From a checkpoint of a small model that predicts nearness at each pixel.
Model: 2M parameters, 32-pixel images, arch unet, norm groupnorm, activation leaky_relu, widths [64, 128, 128].
Training: soap at rate 0.0014, batches of 128.
Data: trained on small renderings of single solids in any pose, 395000 training examples, 4.0 epochs.
Rows from block 3, named by matrix and row number. Rows with one number belong to one channel. Each number is 128 + 24 x the weight over the matrix's rms, rounded and kept within 0 to 255. All counts start at 0. Numbers have three digits each.
# convs0: first 3x3 conv (model.mid.1.convs.0.weight, 128x128x3x3), inputs 8-11, a 3x3 kernel for each
# convs1: second 3x3 conv (model.mid.1.convs.1.weight, 128x128x3x3, transposed), outputs 8-11, a 3x3 kernel for each
convs0.0:125130160160091129145127154130084091132135109077072134141136157173139135130099140119145100116130131128092165
convs0.1:121107127103140128131132138111130121165137172151139147127111142103077127133143105149122106135129102138148120
convs0.2:138092127147104137129141112115122133139131136174175144160108155167074138153127160113170125128129112078098102
convs0.3:147087099135085096146119162107107129112129121121109152163111072166105101134105115129118133148120140095072141
convs0.4:157095153109118133122171111105098127126110149128080108112171111130168186120117126117105127107172137165108150
convs0.5:149126148147138153151125157111107117118101107181106094116104113087155108124176097162146124157132123135128134
convs0.6:116107139124089092145114120115132131129154131122112151147158174143150094116159145135100117140125125083152133
convs0.7:153143133132116137136152145111155126123154106094096122107131125165134122123125114134123145114122163141084169
convs0.8:158158144099154145105143169135131114162140129141149123138176110108115096132113088110151137122117131154123111
convs0.9:107159168127138136159149136142134132155125135106134132095085077088125115120109144144165153176125138134151176
convs0.10:138122153116137148133104149130082120123098105107115116088174135170125138130150072121117146077120128145116099
convs0.11:123116120127111136177131115173147159125125170158114112131118098124106107127146130114139136140154111088110116
convs0.12:140125142107080146089126132124117138113139104124144122210157118153138102138132139144119091139126081092089130
convs0.13:163151160090142111129136111154170155127116149138104089190121094131172092150127098135122103145133096130164122
convs0.14:119138134116135110102124139136131171133106104109119083152084139079137158112125141162132180099139120148116118
convs0.15:113075124110125122164171150151137118151099093105129114103116121129147142114145138140126128097117115133126132
convs0.16:153099114122112113122134134093126126159172145120142127138140107171120116122097120150139127127165105164123148
convs0.17:124153117193142128117109121125107128127106132125105072145134113159107115146115164132126129136126165131122094
convs0.18:156123148170137130103072114104137157118127103139146155100131122141178139140140183130118151132172180137132135
convs0.19:111110142111145149137122145134122136128092165123116150137134125170124180097159155136123121117138087114069097
convs0.20:114113150108125140144124094154130135101144152135126085146121152158176123159122127126117079105119101105125131
convs0.21:158113130102101157090153151187119117134165151126144120160113128175143108115129119150141136091124066153129095
convs0.22:119139117099118113095102133165135127152123155132126141117096122083132089082137172180103104163128103139136134
convs0.23:145116165107120105170105153131165180145143087080107122158111089178126155080078135129146102169099146077149133
convs0.24:114113132157102120141136104137194129142104165150174158154140131110108118134122085123112116126127107102136127
convs0.25:108125161149144147155108128113122142097125145143117104087115148115113128149148090157108151084155141112144114
convs0.26:153121096122136130130103112150109094134128135126097108138104116115108113144150099095112129130121169135125146
convs0.27:118101103129076146157098138122142122154128075126075084145151162150140150120136124117160101105128136110123134
convs0.28:116113095096088117158114111124158132132132132090107110130138183144153134134148125128066131150130102123183135
convs0.29:155114146121135139123117118107094109127158193131160107146177125124113143150103147169123139157125067148138118
convs0.30:126103102150126119150099131118140109127105136078176120118101133122141133100146175147133160129147109151095137
convs0.31:140103106101132138109115106138162202076089139154144080136122135117117150122119159139073089111096132113110138
convs0.32:138112111116104101155164145108131106085094097143141130127139129118132147124131120117082095124141112113110127
convs0.33:217147095169141090131116132110146158145173128179126098102104126135108076132090099090108128128070112133104111
convs0.34:103154172124166142147114161122082096115105148129147153179167134146124143108156112148156180151155158140162127
convs0.35:166150120147170124140129123114159093119128123139122155144110112103102123107115127124119131110100099117132094
convs0.36:147142145177152130162124115123120125168132117144132099156110119109102141144120142120150129094138191091136125
convs0.37:139176123151144126150177111146159126134159119174131090105156129134126104172079118133117127099118135143101099
convs0.38:106166103147127105105121110182136111129171137164178094104130120155084121150110133116119113151136166138077099
convs0.39:186152153150128131189154125118101133119127123135154118142134143145149106106123117121127094128141098135116091
convs0.40:137098148136155171156122144155116084169102131129134157136077148159136158097134153125169085101134100128129097
convs0.41:174108168106121091143143107098123134156118148123133096161130112113101119153123137153109140067120116121092086
convs0.42:135113122136143096110145154099111096114103217070131139114108124132106148114123113148165107168136105130092144
convs0.43:184155155130132133162151114162127143140110134121120121132136112146091128146139114168100113143127133116155118
convs0.44:119147105163184145153142113105085128126121153141170136119129103111149130131108110115134149140179150168135179
convs0.45:110148134118140143088125124106131130111130132152124133132124106170125167130118112108072105138119120094104093
convs0.46:159159160127110136152145126111075152087150097146190154139145093120174132108119109156157126105106091142138135
convs0.47:122092123091106134145156132121145122155133133119125091099079133085160133094177116145104119091154130118138192
convs0.48:166115138117127141118082131123153150165119080141118080124133124143118141152141141117125170151095128132107085
convs0.49:094138125095119142111100106081137132122120130139161114144096130138076132127120149110127121156088114132062108
convs0.50:132097076121133112116115105138151152126142153128120140100124155116115104137163107152124140099100141135114117
convs0.51:134175130161137126153115126115140156126121151113113121136157128124123147111135119142140127122106127164142128
convs0.52:102085132107101113127145132150116116131063110157100087106134113134143119112136145132139142111105127087074139
convs0.53:112101130134105129114120164128141145119154087117150169115062137118128118121120103120139140128141120131132106
convs0.54:135105121133120120120131118155146103077122122142120126119093086087114189156135107161129119141120124113125116
convs0.55:114156154118144130113125101136138136104123138061111139102151115104161093157118147121104137142157153096123165
convs0.56:113100128105149129130145120135117151086114111098121113106132175091133148094154121104101154098140144121150135
convs0.57:127117073089086135115139137129094149121136134148127093128140117150129132135137112111090145114094112119144143
convs0.58:121129126149125116123121111103141106130125092114090114142169174136133138122148143122137128106119109122169090
convs0.59:187130122127138099135121111133162113120114107126106082098145102136118154134101137108123145114118122156126079
convs0.60:135131129153122143135159165139117104105087137149089122167057138123120118125171174122146120131168158117093176
convs0.61:116105086151124121092107122165112116137107100094089125117088112122106114151107138123115142125118105100112108
convs0.62:143082089103160131148167125132166114103175155121151101163125107146134121161139161106163120079118135135106156
convs0.63:135121118178129120150112116117087091119106135153185134139137132133109155136106114092169128111153176143122143
convs0.64:099135134131163129133138158166112078119157118072120155117185129084171120133134108058125173138116137105097133
convs0.65:176099148147133114190080138141101131073110109108125103112132094084110135147088116158136158158123138102122093
convs0.66:073078139116100113126169143097104105123135111089120134101095157102122112155152110129164101136104138111094120
convs0.67:119125151150118135138149159137129089145126115155140114150105164087161168153162143094106115108119141102132133
convs0.68:134187134130120132170127147102072137102154125101173156137154058092140115120132100115216172120118085107149195
convs0.69:133106117134138146126124150128136105141137178098107091099134110124146101143180121137116144103073130167131106
convs0.70:127114132141098122121074122121120124105139125169108141122132113163158130115141119149118110126160141093130142
convs0.71:076134143111164146067083084116143106127127134134114142162144154112142078133134153129136144132139189092155112
convs0.72:125129132113136119089125131098138101102138116109135112166155116174143179124156133141122143114103125101071096
convs0.73:116107098115082108146097143071111140115160163099122074130083128126064118085119138122094065102109117141158156
convs0.74:088126120107105103141094133113127104141107116117143129091152133135136100128167119114096138125137141131137109
convs0.75:130091122134108121156133118126132088098093157140095105151122118150084141137113111127124156099158165100153166
convs0.76:092125126137149127117123114184178164189128172151148127139143116123133105120096118062111124116106094099126131
convs0.77:109131152112150108104126136113095134152134109122138123133133185098103171113080165102130105126094096083180129
convs0.78:130122145128140154142143162104114064119114156150151183139133143096133174090148165137125125110121118128095141
convs0.79:142151104092144119145151151106074138129140160150154126100139156111113134138104116139117129150114118098174114
convs0.80:155136144175132126150147152092155100094102142124125140080122116102139072120091178141161141172152110143123137
convs0.81:135150145131112130118117155112106132147111148116131137140155149179117138139101093172147137145135089124136188
convs0.82:111095137102140127141163132112106145137117115102123137117105139066096164109167152159122118149164161157153151
convs0.83:097107104112101118142122146123109105118120145129152126116092110124109117131077164151139151160087131155121086
convs0.84:098111123076110146122090133114131107132096098113119170101152104108134078130163137109116131128145110107128097
convs0.85:122126129098109080098119132129134133109153118123119108146146102129133130129142131149114118123122141067126149
convs0.86:130095140143146153156113125135103096123135146186158126094120128142113089101086132128156131160123125143146127
convs0.87:130123142137139145109135139167157128101134100136129168111139147139187126113170120153104099131121082133147117
convs0.88:072129119135128140146117172107156147119139135097137124133167124103134114127138114129106135113101128099091133
convs0.89:111125116110133102152102141120141072121112125113127142143150125106146182157116160104086136153127133115090075
convs0.90:113095122092080121085092110147117126122155150124125101137096133121109130072171159146123120174112108158170143
convs0.91:145120108138126135122099103176158141190128113138079109099114136134137155116110142140150167100136136132122115
convs0.92:148180160154136162147121099143109176101137101144142125103127203123125161144098123115119142094133081175133139
convs0.93:180132133166114131151093127123143153130105101163176092110121108138133106176143173114118113105129115125159089
convs0.94:112102124148141109153157166100133114086075114109086138099164130148121109135150094127115130065108127193136135
convs0.95:116109115155101137159108124143129129126156147129137105105108139098131163142139122141131144139139117149080115
convs0.96:156069105130087105090113131139095118161106108100132105105112141131158106092154114144167120120135138143118115
convs0.97:135121113132125140152130146130141154117122131135141151110141084120129150117155116092093175130121131101115130
convs0.98:121132129154131124179150130113103106125096153169195167081156123150129114138117083127147116143173123138149127
convs0.99:124146135144129133132152119099138122135118132127166189154125147139098096127123114146112115106137154120129142
convs0.100:119079124143085130150107155137148110146151122134097123100149130156143107126108136132162144154147110140142080
convs0.101:172126117138133131120118178125131143149139120152142121133110101147132140144085134170151079156126091065147105
convs0.102:123125145137122122149114098116139144108149154098098123118116137113172139130166096139122132123144113126148151
convs0.103:144138113113116108168138144126112098164121102140101111116124146122144135142131079151136139118126118152161132
convs0.104:127135151108111120119125110154145128139131158116143098155128131112142128111147123131121132124201144136130107
convs0.105:115093135118125134118104147164125123143141121125090140148169087162139106147093138100141137116165128159154100
convs0.106:150153159114118143164110128117139148124135121107076124118135134148131096136111109138152135135166124135159126
convs0.107:088117123091121107165112122140132141113075094116141106091108147144152129109145091079106104148146179164122116
convs0.108:103094127122097121182160141099084107130111136108090145116154121180128151165097135140141137131079162109110132
convs0.109:133140155108146164082112110118099103135106163111132143105126141103130160085167090135121149176165139144153097
convs0.110:143163113091142131134125135102151148169123193111146080109158177104148112106130144135138161123109067135185087
convs0.111:124123127129098134128124145127147125142126096144096090158139089116104130117121075124129099160118132135117145
convs0.112:129159130129161152116123165169124172156141113111119130118103129116133130137122107150115117160137117150136090
convs0.113:143135107133150113148171133152142120115122135101100103176137113106102096155084113141165160136138118134111181
convs0.114:169140099136128117133155131140155143140118156101127088176115170110102137086119131134091147128071104201118112
convs0.115:150137155140124119111119118109123110142137114119123125167110129129099108125106091099136111144132108113127166
convs0.116:135125119136138153142145110132086142154085143114109098166116097132098121168142111130137144100077123140152127
convs0.117:128122104113120092160138124137094114146084144098153113143107139140147097156143137138134112119101110140127088
convs0.118:110116120096120117104170130183127150133112118119127105092086110079086155119105124160138156093076119140123116
convs0.119:169149120162127134116138130133130114148108169133114151133109099131056134099165126110124170152123077141097093
convs0.120:113124106121150129165144197145162158145118064162104069110136128111115100129116146138143130118113117140108162
convs0.121:153143110129149157156133160120100156152132128167173122127172117139157099137130118121100140132136135118118129
convs0.122:134145167131171151157122106127105155119143112151102102116120159122153145157166132131133128155114149140148127
convs0.123:146152143156150165159096083124136166152161123158075096117105114135166116153118154111149154109174151163181156
convs0.124:118141128158149145169153160129128127167136134167168185095158117099174141160131086125145131115135148120089110
convs0.125:109154145174134130198108145123094100138179095108102098106148138136119137147096091150108118127126154153121086
convs0.126:162105132166119108120131135116116115133126130109146116166134112139099112106119158155147130133159108133129112
convs0.127:126114100143114116154153136121153119140134101131093079137090126131145133107124150151142141110135119087121150
convs1.0:131153133163111136113141116122160138123129127090120090137156178121088096105143116138145163149130118110140152
convs1.1:132124085113102110118126153095103109131120092110142108110115134113139166125152130145127108176116151160121140
convs1.2:116116154114136115078130087143126114143143148167117108095142137092160148110129092092095148117107110118126149
convs1.3:136113119152144160166130166148127122112102125090106149155101142179101129146188102118132120112119115153105109
convs1.4:151115155147148107110165145133111153078169109112080107119115139111107137138107133149131101132115102117177129
convs1.5:103143148133171125142129159135106113143093118113139133142076119088111152108141147156150104183122140172116100
convs1.6:137095116147114155115098089110141097152099122138108146127127118147076169129127123139086092105161159117120126
convs1.7:095138100147113122101148101119139148113134132102126115118141115094146139134147117141173130114145143100123136
convs1.8:104120155105087167128142115114092155123093148142094124118156122129117162136118099151152101105152134131105117
convs1.9:112150102092094121127120118089119123099120114120082143127153128117137092167159121106132127152159167105099169
convs1.10:103134131089157119096131129107184111173123097110135120102100133106197088183087097064106119114117150112133131
convs1.11:117129114116113101115093110115152130103096075133100145118117136102161114122134139109051115097135085132133112
convs1.12:120127137128155158125147096144122131149108172108120155112141151107193065096135096088122131128159097149133145
convs1.13:165153109165115176100121129117090156121089124128110122160105087144136126105122099150158162158123088147131148
convs1.14:104102118135132122145168123127145149129108124094130105141127142063159145137121154146106115092152121106104153
convs1.15:108098127121135166104138155097112182131131138128162110095082137093130143150141136155101087140130151144117125
convs1.16:125114118160141162142144130158145155083114109106122143180123133111155147193117154103141157166104109169137104
convs1.17:064137083165117108181159125151157109110120130123149136125114089131137107116147103097115098126137137119149159
convs1.18:114166146124151156116122162126171123161164140138137163152109107087089156120147143123154152124092094099146139
convs1.19:110123105130105166150115098065109132141128118158131102138112149118133192137127146151135165137112092140121113
convs1.20:174110135154129125135202150158115132141106121157106128145138102112120133143142108099138123121150090122143150
convs1.21:148095075138112129137166082141137126159103141152168124135174138112129128099142116067131167132118166109089122
convs1.22:103110125113136131148150107137136143147112126119120141135094148147140152127142099149113151153116131172128133
convs1.23:145160130150146114108086059110118118153167154142103154115122128088149123177104118125148152142112139120138126
convs1.24:101149147125140095152137100119115084134111146142124122129130128160107159111154118112154111117119115144135121
convs1.25:163120119129148120111104159130096126129124108127086095150108087104144118132098088149151190169142180150147152
convs1.26:099138132082068120115106129140146138081153116138121136108112129132160113144100078145155129135132126107141144
convs1.27:098124111081116141097088092101145151169113112149136148140169115136129159076122109108145119116132169077141121
convs1.28:121154102090133108096112110154130133117113151184179145107110145165112167114146158177147142127154149133138148
convs1.29:156124130139113167157164102163126132097100134119147127130173149121125151185128100153116099134141081113096093
convs1.30:131090150127141116121115119143093122129178131127105146144135088158147080150154102142095148140163094102103157
convs1.31:109122109088108132105119136112098134121140163117098119103121126142147143155098100119145099150138116133152120
convs1.32:134129129139131134133080131144133133134136089122115133150103140073161128120115123152147110151109168122121143
convs1.33:122129144128126111099116117122123105154126124113145143108118124149153125105116129181115166170144112158143164
convs1.34:138148120103122112167153108128124149155154134094174102118109139115138111165141108154099157118123136094100181
convs1.35:138104121150087137164140156117124118108160110139151109155104117137111144141119140171155122131111125143131130
convs1.36:093129094150129091114080098145120087124116100089138149108119157100151136087171147120118107109104144154101145
convs1.37:140129147097083138130095102135162069074130104116091111109135098156124135121132152096177145158144111128128097
convs1.38:116101105135065086179081108132102087146111095135163104123149136151152115172142112127158189105177121162058126
convs1.39:100133165106087147082147151196131110138135127118144180105166107117119165115142181120138148050116134107110132
convs1.40:143133121098109139132168142114142157106141160088092153134134162163116151125133122130107113129128137129169135
convs1.41:153099133151137178136149107155127137129118115156160144125162155125129144123152129147108131107118149100121125
convs1.42:095143145123157109139111089103135129074101129139069096138162109179141104176153087140141117148154146113110134
convs1.43:109151141096107093115076138124144160141144142155119132147145081152111147135137156129135131105123094124108140
convs1.44:115101087140114107140126092143127111136120134156133156114144161152159154184133144104119160077112145162113131
convs1.45:147137117116102108145136130130131132116117108130130153162152125113129092145145119136108176133138123140133097
convs1.46:106133124099117118099145107096133113134119173122180153146113106135085135114173111122142135135143139126129155
convs1.47:122128102130143148082152149159149133144145150140125126163081071201010193050160152128132127114150127150135095
convs1.48:130146149132141114118127144157157118164165140113140117155083139121131112099087141133121140134133090120079139
convs1.49:153163156115143189105107129138099141105148148150134104135112127129122168103167118140154124157109103130135109
convs1.50:085117086085096103139146131118129126146093147120132115117096118094125092148121104159147133135109130120133124
convs1.51:133173108109142148109145143144170149128149144117121162169116140127147135125128153139078135131163131090171085
convs1.52:140139147134174145143085163134133147095159128109126087123145129151173123167146186158136124126113150157126085
convs1.53:121135116140131126098133086102127122126120103087103120130115135133163149123142108114136097138122122129128107
convs1.54:143137127098151154134128133090139121142116128132168129120127146107140141172091142105160127131084161122116117
convs1.55:115125142096093117115130095133103126151117174131143113110148084181154153171116148136148114119124119128151148
convs1.56:155118143141149099134158122127115096129141144136118100184110133104102116113132118147137150151135140142148145
convs1.57:137139133155139124151078136111119122150130149134163153134146151099157140155149100068122113150117125132134098
convs1.58:144153119120136120138126120109141111161141095165094113153091139132073088092130145162139149139124166127122121
convs1.59:156136144150136134134111120150103141129125132158098124114145130117100160136077108132125122131121146144123123
convs1.60:150110094121105119153108100127097115109121119138119111138084118119103166128188093144130137117152100173173170
convs1.61:128143118160092108162128128155098148139106161104161132100136095099140119099149128117178143130141133122097133
convs1.62:101095127119110158135145143168105092127063158188137116130108092130131106160135169149148134094144138105152146
convs1.63:121119118150117093143106134142127182106117127184171139074161104074131108138129116120101111125133112095140129
convs1.64:126111093166096166162121118123131137139087163141101135152101135199025120174102113133190130118166150177119206
convs1.65:105083069119149092130125087097108132114166159142104144144141180112123165163114101115127139109131109124140122
convs1.66:126115142140096141090121156125107131155131129121140158153129111127149188120150110126130127135110137128137100
convs1.67:116114113131139122124135156163143156126134111142106107130082136118106142114153112115094133069118134144152130
convs1.68:114151160089136148111160125153163129119153133087117148124151116131120125144127117107139118105124161047115103
convs1.69:086125147115149168085137179157123124136119124124141152140129106153137151138170145122146102125174135143149150
convs1.70:150149159132109114194176081129142111134159139140115138120144124155117119135136122104135090117103086129091106
convs1.71:141181159094123129091095142139122117146109112132143133128146147131101155081115117131123137139157111161196145
convs1.72:116108117129097101103123162129135118102119154124081092132105121073137114103122129133119110095135127121160095
convs1.73:077161097127116098126127139086130110125134144150156155143112153104186153164167125173136125142150141151164137
convs1.74:123178151123153173106120072138122142154095125131127129141136113157125135167114140157134141123110082117145119
convs1.75:135117117143152088138124141110119104159139126138141136133136143120123104149100096168156171148144136123174092
convs1.76:137121091117159141123119152104119133106123142122087095155159144125140109112120095114126103107098117091129148
convs1.77:101097138152104076124114136137142110106107172187136137086159123137163132135179124131112147146098141138136103
convs1.78:132174136137144084134136172129094118092142114126138163152110127122092123113085129107125142157125157094080090
convs1.79:129068117117129108144118138137138131112133097101111112148184142096108116127164119093123138122140134097116164
convs1.80:191122146138152140147159174107088132106147097154140108063126115142074083190108117131159130144100092100159099
convs1.81:125144136124138160133153144113121138145146113122134106108118114135109129121129129119101142152122152154095095
convs1.82:173114097176132117124150143126149127148130117120123106093123144134159139139143092145168141109129139145115132
convs1.83:141142143138160163086104116192129132138161104142145132104153079142151143129133132147116122147133110155096106
convs1.84:120163102094112162129146114102134130117163089126135101111089124101107165125089146183180113145107137116126138
convs1.85:127170161133146190124132174143117174100132156137142120128069115142103131170096137162131091165118105126154125
convs1.86:117108168093159127069100031108099126080159093142103103118161101128100098156125160138128156111164130116137139
convs1.87:129143176142117140136155090073101133120127080119130121160131129127105120125114125129144132119097102145123154
convs1.88:138157129110162148172168128148135129121149145090124132097130133135105168102197138143114128129116093183150088
convs1.89:129133119101149084115076130145088116127133138173124160123122095171152106155158151118179152082123149102141128
convs1.90:146142122121127111191130148114106142157108117127111143086153154125126158159182116092138131102103133130079147
convs1.91:124108137151136111128115112135153144164156141141141116127148097151134129098107120106123120130116136090118111
convs1.92:124145166180140136149164166138106094173152145098099115108120126110087106074104123151118107124124145114140119
convs1.93:092128109129138147146090132152116136133104130109106129079151131150142136122128131135128142093147119103114106
convs1.94:127120133165120136142130108145146122131121182122114133116132142156122112087107150125123103152139138128126161
convs1.95:139139131120101093138163147124101086121138093141138110105080125133134177104189172133125121121113108167127125
convs1.96:102143157101150126141141143172127163113125097144128122100146127141114120162116139137097137123096160162100110
convs1.97:171143099155145093129094159124121106104138108125135185115150120127155134112113149138134163153129173129119118
convs1.98:139126128143131148140126108099089127123137152095105108147144113122131143125144127124102129146123105140126123
convs1.99:162118139134114123080127118132119131108126163123112125146113135110114135097115129126117147094107145118169123
convs1.100:119176137123156113124132121128148074113103111150122093120126138157082093128144157155127148118118127122087151
convs1.101:158114147122154130147160068158116126148153114124123090141126089093169097134118121113079163126104126129133149
convs1.102:149126135138168122124144109131139132099114139097122144109100152115106136140104130146162093108150131128162153
convs1.103:124104118143122197093100122137136126160124142134135127166102079114111130102110109086123150115135169146100115
convs1.104:110110141108145111143154174110167151118161074131148150116112122118153143130105148125122140103120145122113168
convs1.105:137170133166107119128152124125121122113103145121137095077155098116113101129103104173154162110121151119096113
convs1.106:107150150144153134097160140104145139133117079118142159124076158109146121144085140128101123128120145141170149
convs1.107:146116142119165090120095154101114123082140134124123113169160197143161115143129130106133074107124134128117149
convs1.108:114127105106132108088039105109150161106135132160164141102090134123130104122147123209126111145137107104132147
convs1.109:161161102130129071156118125152169123097136153103121120133106115127079135087146110133089100125096127100106122
convs1.110:162154114168178101128134157162112141099115121070108119124098140116123122134112098139146103174089106117150090
convs1.111:114111153161148133089139111139175152105118107111099060125119117107132134109091087159091117146131119165160171
convs1.112:133166163119114150110100097094148170138139108085121115126087130116132147102160115161101090136114118162126109
convs1.113:130109125106099104135113143145114116149144155120152115147152102141151125127142059126161129122120164141159145
convs1.114:131157164126151137148171086180111131097137157135118124119116152133129157119115166139115117143178085122136124
convs1.115:098166152142127127140144094115112098159141122153133134166100123143141118134130107121112145134131110154145122
convs1.116:154118134153129137157171176150123131159151123162142159117114117124140125112124136123112101136134130150120136
convs1.117:129082115124102128120169140144127154148124116128162083147139133149130109133134145148104085100149155133107097
convs1.118:132077140091141155111137150160107106122130110140116131099111142121145101137129127104119115127152113120136096
convs1.119:113182138100168123154105106133152090134118093122125128129115136160193107170116121074121115131108143146189146
convs1.120:101083098131144107133132092102123062179129147095125138116143104145190145152175144095121135097140130137144107
convs1.121:159128144182147163145117130127140142119144111117091108121165125118141085156110060106131103145161142145150091
convs1.122:118100066173064103113154131145171113165132119157173130132105087166115140106162093124087134101120135115094135
convs1.123:127135106139086115101099155139115135095108146139149149131130164122138131130174124139140122166140126115120156
convs1.124:081130135130150103136076143101155144105106105134110134132101138088136147149169181144106102133110115138124130
convs1.125:121133118127132101110142189140162120152135110127114088115162124147094093159098130155116156115144089091173131
convs1.126:116129145119153126167113107117132161118143126152144189148172127093118111143138160119120122106143116118131143
convs1.127:109112134095139132100174149163175122119115138115116093128174146149141109121133102092099099126123125144093119